python train.py --model="image classifier" --num_classes=[12, 5, 6] --head_dim=16 --qk_norm=false --inner_norm=false --moe_every=2 --patch_size=[2, 2] --batch_size=256 --epochs=50.8 --lr_schedule="wsd_sqrt" --decay_fraction=0.2
Rows from block 3 of a small image classifier, named by matrix and row number. Rows with one number within an expert belong to one neuron, the router's apart. Each number is 128 + 24 x the weight over its row's rms, rounded and kept within 0 to 255. All counts start at 0. Numbers have three digits each.
Before each expert's rows are labels from the 100 images, of 14848, where the router gives the expert most weight on average: "responds to" is what is common among them. Only what is clearly more common there than usual is listed. The data: gratings and oriented noise at many angles and scales.
# router: router (model.blocks.3.mlp.router.weight, 16x192), inputs 0-95
# up: expert up (model.blocks.3.mlp.up, 16x96x192), inputs 0-95
# down: expert down (model.blocks.3.mlp.down, 16x192x96, transposed), outputs 0-95

# expert 3
responds to: very fine; square grating; stripes at 135 degrees
router.3:175160137141140098107138101148129128154103155130137107195154130124133167143148118145153133141142137122169133089104114145134080131148067129123143112081152111143152101163113128105154104113118133130098142152129138064129149137149127109130144120120142108102103115134151143146121124144103127170
up.0:152136107116110116107158095106137146148130181179148124127111121120145133193142120187125155101099153151122127115102137093161132125141142115106142141139082126141123153143156132136092127142170154106135127104110140142109121141164109130120125137082131099116100048114173131107150116147149107165
down.0:142145101137069113118157163123101116122114091128152076133117121124135141108119134123124077133136134138129123118136105132126074144180120132148109153137141117150154128163130104167104087130099155122125112115141131166099155167122134113135138128148152134138182077134128119113094126114122148156
up.1:132133152157158128118152128157128108125111160140130146124151104146146106083072104151133111101128133079104153104119107123083110133145130148145135120090156129154142110162124134107146120121088111148080150122165129093140116159148157121107138161102123147132130154115136124114119121139103121110
down.1:141123151159164084146116135124075111166072134138148161145147094126090142104097122139138113143134131129123143092134162168098101120099129121112125103120139126111118130103118167077148148126119134123111132154120152152079115089169163167126095131129108161102147169131149115126122157129110133131
up.2:157147172110155136165131131101133120131107140107121134144138162164111127142138108153126119145146111125140131134102157155107104088141126111106150145122128058156085094160108135116127147131099136131166115158145106106189112129093104163126126061126170128110118129115075127110144122154115108124
down.2:129173112126144112161120128132083117109114123111133167074177176120172110149133124098125075111158127128128129153135098147111143131206132109134131130121112090155100131123138117136128148133091160105156136115162157102134112143127160119073081103179135134107141088116126124130143147147121131103

# expert 5
responds to: stripes at 0 degrees; fine; sine grating
router.5:107133163160111144120155133145116159157123097155120141120109085138127132124122154137151133145110110139113127111138179121137134095093127092140149139091108140101122105098111092125118154146155166102138125150109092141087122124212151145111156091121127125126118117157161137133095156111135130147
up.0:098142112103120150111121115120126136130145150091148152132144156156133157161157148143124109141133100143111110094141141158169116127092132085189143167084195133100136115124134084158158155167140133136077138124113112146134095142144143116138134127119147099127095111135113137151122102115084166162
down.0:130133126190105129118105141135160140131103113130112173116169110116148132124100116147144179133116067139096156153173131168160095090099166127116097153116115133161164154114126105147120129145111094103172144133122149141133153129171153177119103162124161142098160099140157118141131138081143119121
up.1:139164159120113154119142131077150142144126127154141113136115139146141094122133141101128173092086134159139075121092144093094132126131128124103129126187111153157106103110142154102107133132129137111168151164094137186130132114087116117144107146123082126119144107159132095142171116125166111126
down.1:106121163161146147200123081129170185081179110097105082136131140127111130138105140139109104124087114109107162106140153133123114120139144127148144127120134137150109144135119103120045113094108150159165124166135115129139154163123143159077123110107135084126129138115116092123106099128140124143
up.2:082162125129157107122139112124105136137118128117076145100096166118090082168096153093122127128154121130127112112108130126106098136125133120141098088153206131125114139069203117135126139133116054124086164128125120142152144088159148106135078115126116111153123096113142167127125125124170151125
down.2:090079155149152156159135163165177144088144068142081124104158143130128118142114091129106124107127097160106197126170143163125115109139142134093128116092127171155120163127124088148103158157116131132121170125130169108139122129102126186124125145126162098127117055082144110137142125094162133132

# expert 10
responds to: very fine; stripes at 90 degrees; stripes at 75 degrees
router.10:095111092093121159123160143172155130099176136137104129093123164146100088097147113136092159138159186126144143157145124138153126116130149075136083134120126163169124121117172085147160135164131104145131147094138126117153117113113120144133144148139099130100114126061095102156148161112128178121
up.0:116148131105129143107137178117148120094188112082152105144111142161147109148132144108121130119108101140118079143145180111122136127109204119180075128162161101120117079117147153149142104140128128148130139145115113154126094115120107128133126152158109152148110125110114111155143105151130132129
down.0:103108157186100127112085163115118110156087103118126117114083106154123109116119114142121146115159097105144131160157163126108175083115149125106104140108116119153097139141109125103129116130160165077138092151148123141128105130203163132123144135171163147133141137161113119162067094115123132121
up.1:115116083081145185141141144134170108088152132125151132129107159130148087120173153142104156151087129132121101146139172107131154122074153114175111132154146119119139106105125112146116098160143130113142140106101093178106100106127094121152133106121122151136132136125101119138134136145138161134
down.1:126131144166096133129140156145132105172106107131113114098085124126077107135109103138141174140139106124138153134113160128115132091156138117118118119125093139157072108111151097116128127151171164087135089177135120144155101110175141128140171133172110125135159108160150136161101156141101186128
up.2:099107111110116164131128161136145110108182122129117111124156151135126141150149154141113104131106132123080125137129176117161142120088163108140107131130139141105128119079142128184126108145173131163131137132093118219115095119111093142134115125119084150197128119116149095132133174144133141148
down.2:126130162163102153155114160168143135141120104125104129099093136127093117113096143128110152147136118131116164143124155114104179107085138121120129126127118136137097124088143113116125135129139169081146107148103117128160124114159126178118181125142113149120110107158175136137089156141127145124

# expert 7
responds to: coloured; dashes; very coarse
router.7:144174152107171105133097085113115147176115128109098118110118180133091124161131147081141128097117087127126118117100178146137160091123140138153114164157141109188149097110148166121156097121124130105151156171130109139159176116113150158144110118164129122117115141113107125148131155098164134113
up.0:111119105147113148138130158142106099075094168114122149126158127160112099132122122166096073118184149100082163075110075156088109163137139152123104151116126126128114114146123115109143124141142117162096150097110142138119132146107157148122128143084155122121130109081101127099108135146084185113
down.0:146102114140119097090152131119112107130148148140141109125154135099141169129108130111126142159122137142148095093121090164113122145127112122164101144101142135103160143152136130104151137129131128148073123135122156144107161110136158092149105158120145132155133127104139143162138147126183163178
up.1:150123100118108122195169112121129132134099113163127091108141116110134155147138145158145154171099113116130140099092091117138119142120094099114156141130076129113107152112099129197075089116101136089139120131143112158091147148161155113124174131092094148147150131113152178115117122140122124142
down.1:102139160133151129097162179106086122131134155145084129124116113091061145120133147149125141133119142118123123095084124115129160123123119128155109122115110122119102159099153121096148132127151177104141134159109115143108105140136130161125101110151111155107138143092159119150102166163140144118
up.2:157109127109148140145181146112119131136133081125136117159132119107124108170151112093082117130174156150115137105208114139161154133098107127154126108142116114152111152164147117136141137132144141092148106107076145118087145093130141164130134109161127115093124107122132173120110144133120130128
down.2:135154184107158133148120132127131164110163134150118150134154150191128127141123148149117158088109123121084102120080161081149157133116147126147160103131116067111103078090116139156107126125114127146139167176108107164144086169105097134120121107094138083142082121131106102095138086151119112141

# expert 1
responds to: very fine; stripes at 120 degrees
router.1:099121096123090128106079141119177115119162129108148145140124116131085105139136119093162097096133132147066149144105136130128102148136145142129133120106138126127159163106127125157127137121111132158071116103137169181097121135071101148112137167141104151171130110135147106155190143130146152144
up.0:110129095132111132113123150087179103113142119086136137115071147128114163119131121131126149103103141150090140137121140103138109103064141155143141141139173100137117115166181127140138124135140120136111124102103134143169150168129109163126085135163156118100116091113104110097127151166141096123
down.0:154134140127163111148148116148091127167130142149140122148135111118152096108128115130129144115101128119174064098120135138102160128125087168118126123159106133153130116108124160080128126140129111064097141163143145103125132109199140114137106148114145161130130193170151095155124136136122135121
up.1:110106141106169140124128138106141091070154125133107121096120097132130128110157126141123166114101170151133121138102137126117107131171135135090117158145084123135107161130140128119105151145088135153204147077142124148105093178156110135123175081129142156134113162104110101084112102120119155119
down.1:104082114166116142156156122169123083092138107169103105107142117135149083115085098160110142140156134122153145142128096136138152192140130152102104120109119161160089122132108117116096121122136144093144118089142124105133121134129125155118118143131152172136172104114135173150096119100103107102
up.2:122125095060104130107142158109147117110189106149125125084098140124084118129126094127129149113123128149116091156105158079188127132121143131155094114119141134148111110105194142146139144181103107112125144099129132154144145108099080168132119129157117142132122065102117129135167147133134155150
down.2:129103178156169132125137119127155121128124132133118165132164125163154130117105120134116136135138088100114104097153131160077164097137126126129133126109128132120127103139113136126130158105111138084129120153123134090135133098166173124118117166117144154088176181123173105146121143140117142094

# expert 11
responds to: very coarse
router.11:132116132149087123094163134142121152164084120140080166129094120127135100130097122116150143143125133139143103133143124083142155139108175101114109094124126117119099103116123115123156117150159092118113150145118146156115096116115121104160079194139098086128138106151121128132118125152146108146
up.0:098124157154064116112146135150081140125117123146074151095125107148140074083125103185160128150132158105158107177107136097148120140136173132116112120114128128169095121108097139127152133124127127154134158123154151143139083155130146114151097177131115097138118124157092132121108080124112124095
down.0:153113149088127150125141107123165180070161129105133135172157162134119118148148124119101145156133152126145123131103169095141119159120131127125146081123165093095155141133135132172128124139128104147119183115135092114146138133108094148105140107101130120181067129117133133115129140143154121175
up.1:118138081166059164128129139128156139123108108130165133113116113153142114109128129155143143149114150141146153125152141125112082124127124115079118125181116137156105126107102099133115148119133132139134130100118157115082100142119115118140122167089083131152152111174140155126132102148101120108
down.1:130125144084136119156113120136148180087141149111122139126158149123112116179150112112114160120090134106108133112109132127113090127133124111142141086109148103089131161129137127186118133117083119123133142152131108129122131161180112137131127101135130133135110127152171123121128129155139157148
up.2:166102109123109097136108116167085143143109142153132118132143090117122167151120119149138135122140117086149135146133109143143156138137094104140141124070086134084197115162085124140092077115105162127099096151132125155092124144170125102136149138136141137142121153132167149141153110065128136145
down.2:120126094135107102076143137119133135122114135138071135120109118153136100148083104131142107168158146106146129158072146094116147131109134120150121102137141157135128101144116150152142130087145134111098110150106131141087133078115138085164105155127101111133140109136167154131115121128156119181

# expert 4
responds to: medium; sine grating; stripes at 0 degrees
router.4:124150076126158168144090135099143086109130145150155148160142130056160155099106080131135137134108179113116127164145114128108138146175124148121128097156107131167174149094149141143102099093134084168103123117147171104156137141115077098119123142102137142149145163112125143116132122156134123128
up.0:112093096122109157086123131125170133146112143129127125115148142127144160127132118134129163122180153181151128160101138124118136106121108088083119108143124143142129151141166129124110169126119097177090120096110177148152118132107071111102146119091115130163131126130126072116140109132107127141
down.0:110169119125086091090106124135068126184105118119108078122175142114130109167170128108138141106097098130126122107147092124171127133152131108128121111144117140139126133160144146096140092126138127113141110140134144104091111142088152114094112120107110072137175133132116134093123129124117146117
up.1:139115131145152113144142104139124121181125118134156136110100109124142094091106112086175127114125106091104109095122125156138102138159119093143132157111118112138129156111089061111107114124108144088144128126159090100121117146136196154101148102125115144124128117123118159134129160119151199136
down.1:081109112097135142096177106109160118124113123154134105101100103112174131092103164121149131117134133129126133160061137102135155151113113128116173131092126112114131156134110127182088155126130095164116129111146147163084135119102103107173107140147136113087113179137113145113145104120162116133
up.2:134113097138151145086140109154161126131123179136112135170091107101138145086095132126168143158159156139134141170111095114142122112127126136118148136115130137157169141106095107137136127139119108157083126100138097100188162135130109127125133152115091157162125132127136121145145141115126105112
down.2:075098076136124114121157126147127096133129111120106057092114137112147101147144092101099167101084138117155149136139117144159124165136122112071122129119142169135140164143110118128131107101143109100135109109133135138078130139095123128103124164121122107119149123110122155141145135098169149137

# expert 13
responds to: coloured; stripes at 0 degrees
router.13:163123177135102103166129170137164160115118121114146135124171156081117132119153152146145142118122120121113125142088123109111102114100173162149142094054102122086103099141102173178121158141076126102149155136137147123105119144155065112152123143144113125128114134153174118090150151167098095131
up.0:174137137087102089124085097099137141123117144114124134152134133102144186137149140170137131132151145130138115160081170097118090093140177150130132121093145109104131097158124164140161164115121143179114141090131107153131107146104087080165144159107144117138102148133147095134147139131105108113
down.0:181138130144076147125109130095123120159096131150112138137091166161101128110122085138171166110140096137166134112133136091127124105084105132075114162108127153090120182114130124121129135131179145141117112138111153149134137104142110136152101145123141131112119118166134102157139127159166127138
up.1:139149120105153146182114109122137121159117122122149123147129131082156093106148124141114144105118144100137099167106121141139101158165141136151148124107157128091152161119097129106097142159110100125129125116144101151127140114118116104147158130108131156133096132126116159117151119132142108111
down.1:152129149125096141130109138121098103179117139113161137156103153164136107122068159144125113085170127110147134125075148104103121143113150126096126160109125081119109120111141139131088089098146116136128103169134131183193144124149153119123115125165164141153122135187131092102106132122137150117
up.2:079144143119095163121130109143137137124131135097096146091082128134088088163126152112126155151143149131161135148186146145071155154137122113109122127155171131090126131133152140109095106112155104163122105136154077134118120103142141107128108108114088159129125170121113151114163110113131107119
down.2:143119109132111138122134109148111156103108123093107155117100071129121151113112175133128101112130156129127107128115095151145118160143136139125164125133159095054146128132132144154099124140074095190118135137151117143137153153165127121115116140121174111117083178148108138122108106104089137109

# expert 8
responds to: coloured; dashes
router.8:136124154105162112116151172122084132152111060156151103155143106136159092114080118096125107093142099123085141124148080159181115174161146142150132122173135151163097104131087127168114126164100068128151157117091115169158157165118125159112115106090153133125141110114131132108110088129119141115
up.0:163092088085104130124112095120139131159109084138140109124124152155120149153139153094125132094165082159121154105164139139178160089123091081116105134150151122152165166169111086146125127141146117135156102136118113161118127130126155148116110139138164096139119142122142098121141122093159162161
down.0:132160134115157105149145136156123157133148149104111177122132124138092117116121123123122094130123143092103137135096133153120117096132161135158143082093164058116135094099136163125140140102096092150085152137145142109168157132152117111143096119154112119104097123140164096130155183141134108127
up.1:098131122129131110145147121141111115087140127114117073115142101103162138090143145161120189163072140137141160160074117149138088135124129156133159154114131153121152100088135183095108129133099121129128148115152106112135158172173100127153127134112100165118118128125159140135111136106101126103
down.1:131112150120098072122121167104094055120089120123140092159126099112125121171107098132127121137094112146119124134142086123106080112127114163122115163144120187125146140129144149139114090121111111088147117082132129139092127176105150143101172134127139162153182102123151133136112110112171151124
up.2:144088089098130151102108105126174145151112100137140156100072135142132126118128133101146148101148123137119140117149154120168161111144136066123119130133116122152130133144125080158124130148178123122166124141139133161097134127112146181122095147155140105130129117127113114137133129129134149158
down.2:124139157136159116120108095140130156145109189163142151132103144119111153102085138117114131119147124107099113123117139133124146091111141108159125087104157085095150100107157155125137154136114121112096136141121164135142142110208136119135100136161085126113103150137162137107134149152123090139

# expert 0
responds to: stripes at 90 degrees; square grating
router.0:159108153151109148151141112090080128120095141142123123129130139170150124170136147173101123165143106079114120104123099128136165120128136098140128148121116107067092153141117155128119138150136108144158135108083099144155129124174136139135137108092136132116129119110117149129119096155093115118
up.0:106144163087114089111094134165095123137152142101107102096165127120118139159128144121133109118178168129176180145114157157067118119109122148110105142107137162103125111133141161134178113089138152156098101131133118141136135106107153121105152159160129150127135148114134104157177154108143117123
down.0:158141199115162147135144121129157162141140188139135122121144104122141160121114128138141147159081109133122121132115130129111113132094123171156159117120118079148136057154149146109105127148140110122100135149120112095150130148125088125118133110105120090115109148150136101095146095145133077135
up.1:139119100153106156137096124120131102095128118099145090127074160133115184081114130135115127139134141166154128129134168134138155117125141141100129159168117133129116112151145142131132135107167170166161087118114150147151119136083089131132149117140150137129165199152123112112115111119114101104
down.1:087124175121145134110121143133143105104102082136090160135100096086105106103134133090140100086157158173122128159148123096131120138095143139143136117124152145166109135129106105151150156117094079126152152092138170098132132084111135184129132083141110123131108122146170167112124131136155110122
up.2:095118131147107138133121115122126127142137101124104090116121150154116100070087145138117134142114130111115106148133185132150139116146155085105113134165109150161129142114104133154122120128128147138161112129171104166128118141114123170139134119122058182155168147117123128124112109097157113151
down.2:094152117122152095143127145121104116143148115121163150129125113113126144098125149082149152106080115143136085124111123149115130132153097142125135121149094122081143115145124155083127155123085134131141114113171173111125119121177107086151090143132100160093128163149137107133126167134129117108

# expert 12
responds to: coloured; dashes; very coarse
router.12:094153105146092119145109189099128111125163080121146133165130092107156131107138128167114102138133095092132096140163130141121107120129106136164141153142115126129118121149127121161129130104101136136175089122148157156109096141131152108128152128169140129130138152146103120143117101110105155108
up.0:159158097087113158157165143154135167163132138143142083117122159115143107126102108103126120159145106095125102126154117104172134119145180133157161116114154105137123107143158106117118135145129126099096159127136154073130149090099141103148146157074115109142111087075121167104135153148142146130
down.0:081149104173163166085124174116098128131142189141136147126131118157107153089130158143138137134130145148131155130119160097147092113130103137097123150121051133155147103107156099088154095146158192139106149114115155149132090143136100149120101136147102120137137134097146121144127103158112129162
up.1:122138110103067132117154116138144150122139122119133191120097107161128137123135152170122132184121142158144133158168102123127138110101103120112144130158098064113123141123145112136135151111183142131119129118144152082122112127118150106147118147088126119098131121147127146105169106141120058114
down.1:133095139111143116143133134130132092135114124132104157125149124133131146154127102120122109132163166123144132120131139141132104120106151140134115124088166110076130085135185070139161168154115122135100156110124149103123166119147152130145134145143178097162110136062140121122168156105180166170
up.2:123167127124139121134142159106136152128143100121161126135143146142138143132141108111135120126090108118093110083167135122173114104150124092155121138104123132146083100145133080156122127147109131141145162143113134126141122141089129134102122117116133090140136096071123126113166153160126165146
down.2:096106129149125155150123154120137145127106120124085195096129157113108099078096124146128132141170149106104168141109115105125138103111141140087106093110120108173103155124140094099167156138142137130138131104146168144148110141111144140127123155166092149123152158090143114124148117163108108097

# expert 14
responds to: very fine; stripes at 15 degrees; stripes at 0 degrees
router.14:118130104102108155146127103105170112087144138106116069099097161116124156133166134111100175116142153168203130141134158112085132117129095133088128123169126141114127147167138151108116158109117150120147110123162109103119125135122088110123158150162080154108148137127128128123139113084161097142
up.0:142127138134101108138099118138138105122069098104141122137100121097133146118133152106126143147117103149153125104126125157106097121115139083128131174092121181060115106112110104152108151112120113120188104102140102147095091157169185137131169103136137136107155142134142142152084144117126137105
down.0:114098126106180112158100126125144126102150108148104143105091161143121141094118152108161119098141151127168089156130164141100161124173136118110139146079117116129105121117106121149133164146082126168165137134153145144128137147139122141123133064152113150115118158142118100138107137141154121124
up.1:128116133133170114101127154147156137138180126105087132141122111101093133100124123096157100145118164135089134149140103129146123150121168176156111080106127109148173150143148142165176096106163125135090136095117175121163159111093104142160120127129103107105150113150122148108117118152140097109
down.1:172157123127129135124139157123138124141121129118127150160173134120123140151145110096132141130152116104158152096156103145120119131157106097129112095166133127119090122159102141131141113129138134105159116154096064152116151145116173164063117143127134113111166121107106110189147134150118156113
up.2:138101126132143105094111164145070160163150151108125146152115075141098108124106133108149094171181151128112075112099118157193103159129152099158122093104171094139157140119125115137174135166158122119092115139099152108115140114127163135179131132110127133151111120120104174117122114127123144143
down.2:108136123160149158124097099142123116122107173141143142178122160117130124157130149110110086108136164146102133143156103133103123136113169117146127086138120127131179165147133119114186090111160127172105110122107112097128162129134096159103110122133107180139161144116138104136131104131098096125

# expert 9
responds to: stripes at 0 degrees; square grating; fine
router.9:111093146160141110126167132134086120135142144130135153122137080133142069138093093147127102133103163120103113121150111152132116181146136116151128115103156142142134168105118085096105128141171079108098125119140126082121136111147181140109118131099127148128105079147105165153147130114164155129
up.0:083129098175134158148124127135121125093106141081111145089128138119131147115168133142170163149095165146154115130119132141149111132143128119150163114119139131119146119120081139120106130153134139134110123123137099145096106161119118116130110138108085139102111165152121139128120123119079123131
down.0:145087126135138129110110162119102120107077152113084119175093090119152125130111121133126132146086164146109138138123143123147100162119116145099170145135098131171117142126144128158101083143170169142138085082115116131108105153104129153138143125135135134092146102131112159151128098115097126136
up.1:118147130159130139200148131132131146076111114097117150077093143129089115150153133104153116128094141160161148139149131145081125159157109154114145098167129160085111137138113121096095151130121118105118138123127093130129137126120139129113110114123101146071137132174111131135117156098137118125
down.1:133107108130143119095145128096132138127096122150119095134082126120154089096144157141146151093132160137151168169104118073114115170147133126114141138143103134168145133123109116172130122113137147152176115090166132121126110132060102145144150120147129143123145110104117149100141073105124102120
up.2:121115077115120139117134108121133088056157165127169071099183122111157128122164093156095163116107123091139138096112119126109113121152138137116135173140112124068104166150138117090111127126114109130138127113131098123112123158099125104076143149124112167149158149092126128140126124139090147126
down.2:106128109113119135109155104149127112136147134142099085128114105120149172111137139148132137125113177150182146142106134126158157178155083097104131129145119153101137151144104122141115169136151139087128122135098082148080125112125096127124151084150077087109148122133127191125130071131127110193

# expert 6
responds to: very fine; square grating; stripes at 60 degrees
router.6:090155141136175122138085125105134114128121106128151123119103114091107166127122163110156101097102109147100127119121139115087172120105099165140154148158115118101139123090110136108108094088151150145152092156108130140131133149131145150086117093150156124159147173157121112099065126142148123117
up.0:101114128146077074157128148150115113156162138130116106127158108072081154135171101126129104148160178125144171118130125182155063104122109128112122114095137149134140146161126103135128144136122150128103123086153118129113111146156131108089191151105109150129131134095149135127159161094102119136
down.0:119127178113141143142108111129172198143135137133149152138106113138167127136110161128148134112105124138100112144112157124140135111107168158151173103118141097146150109141091129140076121128125108133123141126138102118152150149113124154110149079095143118153085149158113105081082101125138114140
up.1:097106111126138150155135171123123077121141133127145100117156103092094126106164099120129141102121172134136139122132114127145066199136115129125133126119121147134111164116108086126127119133156146124108180104118138137089142115093112085138134171096089178162150147122124165102148141151133130133
down.1:129164123142168116130126130112148111096136109136137119143112115124175132099105139136128121104094114152186123093132143158098127122123172134135129132112161156121130096140130140102145123136104114157146184085124143146154143148120114117120114105125136143107125142137152085118065127150134126121
up.2:134117130073098126139120099128137107104092157131127195125078166136158146126126140132118118150143104168124111124145137109099147084090133122127151152183139158091134097139118141129139144157133124123139098119124080142158080146148146138115162091127143117105103125118123125113144132085105114090
down.2:168144110133120134137156154147127100156097114151144108122165170140153084124085113110154123138141105092097122127161129139113135118161125087163124128101107129104156129104128081127110146094131163077121099151112133106105162087124151125127094118139142130171144096143178139170124179133140151183

# expert 15
responds to: dashes; coarse; stripes at 135 degrees
router.15:129119134093088105121106130109107110097146125097080117116158142132101131149136133115083096147168112125114152141126099170116130111120118146155094153145168114114139158163135149141177134095110108124120076139131113124133130102132151132131138094125146181115146159108095136183125119108122159095
up.0:143117149096127171127147164152121143122102134150119135103164128167126086103145095107125164144112146108120124150153131140139130156143152117144119146091106160099132093126130117165151131188108134122124163115127124148085115113106101134149153123102104149103142151145123118137168141144112142134
down.0:146140115154115141124095101115163130125130091106129069154145134129180151119140119101134110141113102106133144128154157131127100157133073151122135142143131127150147117183083141098096078099129145172162123144132080087117136160102098125102098122121186131166130153148134083086098103096142100163
up.1:143122117117132169112157170124133124120135168147147129156141122160153079115133085122093130141141141115106145132107101122112150154149152144131102146129104104119104105143175130135151125148113104119134165112120162140141164096056123137127165136104123136109163128124123117148165149145115148105
down.1:125154118128101140123098140106159108112169123113135107138119131121141124179099139132144097119097094133090144162123139105109129101104130152127117167153128123122133149140116138146118083119140122175151140130122103139117109186109099149106137149158166115159138137169148072085107094114123087112
up.2:112089120189106097149100125140091129121099092105128112161122100127131149104129122165147103126103126130122137141145120140098075113109098131096158150107132166141135127145087063108108140102149153153134121104151106096120078153172146121144141148113167141134123134142142138137119170116113137107
down.2:117143151127134112161136137164159163114088112126123156139103148117111124145125124132131109138141132123141107138115100151137155134104154117134188117111091105133129078077135148169088158144147117122110114145177131111154111116104103116171147112109140101142080140135145136115150118170130129102

# expert 2
responds to: sawtooth grating; stripes at 0 degrees; stripes at 15 degrees
router.2:118087127151139139089123095130096140084133158135107155121154159143164146120115145144138120136089112149093161117179134114148161134088151131109128151120088153155177153109141081134133115150160148151120115115136138143144087152102132161108102128136157104142104145091146085109119099126120097129
up.0:139119119179129128108107136159129132146163125120105117162159107101129124110108130154164127121118106062109135162131167119143119124125139139139121097073132138148177131140092156130129082081137137122098096154128134131103158114141141162111129125141116160151148141169165134171119131120144129163
down.0:106116140132146153080125144173122140130182134147095127086156075152118105133115135121135148084103183141108127168129146121158118157115150124122140124104140102146163127118121137078151134175143118134080163140143120084101110119146141131129120152069129151146087155124127112127153136105135145131
up.1:122123142126200160137149111164146135119167149106156125147138115105157105116136119151085148108087119122084109112145141127149143123118154128175142130115130125191159114126108135141130093173129138107117087096120128138135119113146154157115163129125078168138159149133128106126111144161126134119
down.1:077106126150106154083156159151094137096167114117074164097153111138086083102092120139133126119136117132112087156121118114151134136127169138137114110117143118133133160105111134102127154165126132117093155134142129152137121101137197141140114155107094144134133154131158145183136118107100117115
up.2:125147138116107155166128118140145164152103123138122133092166159124113152126169148109166155121144129119117172106147128145180106124121087102112134093111147144148151133149135101121107180141105144147085149113132125121137136123128114117088125116075146101124091114110084136095145101099103127146
down.2:119163107145109105087126115142118129138097162135114162144094158112122142162122124142123111109162154138170145097144131157163137141151118093132111136127171138084184158128151106132162126130128144117119114140106124133129122106121146102091132136173149093120083110113118147191139147079142136144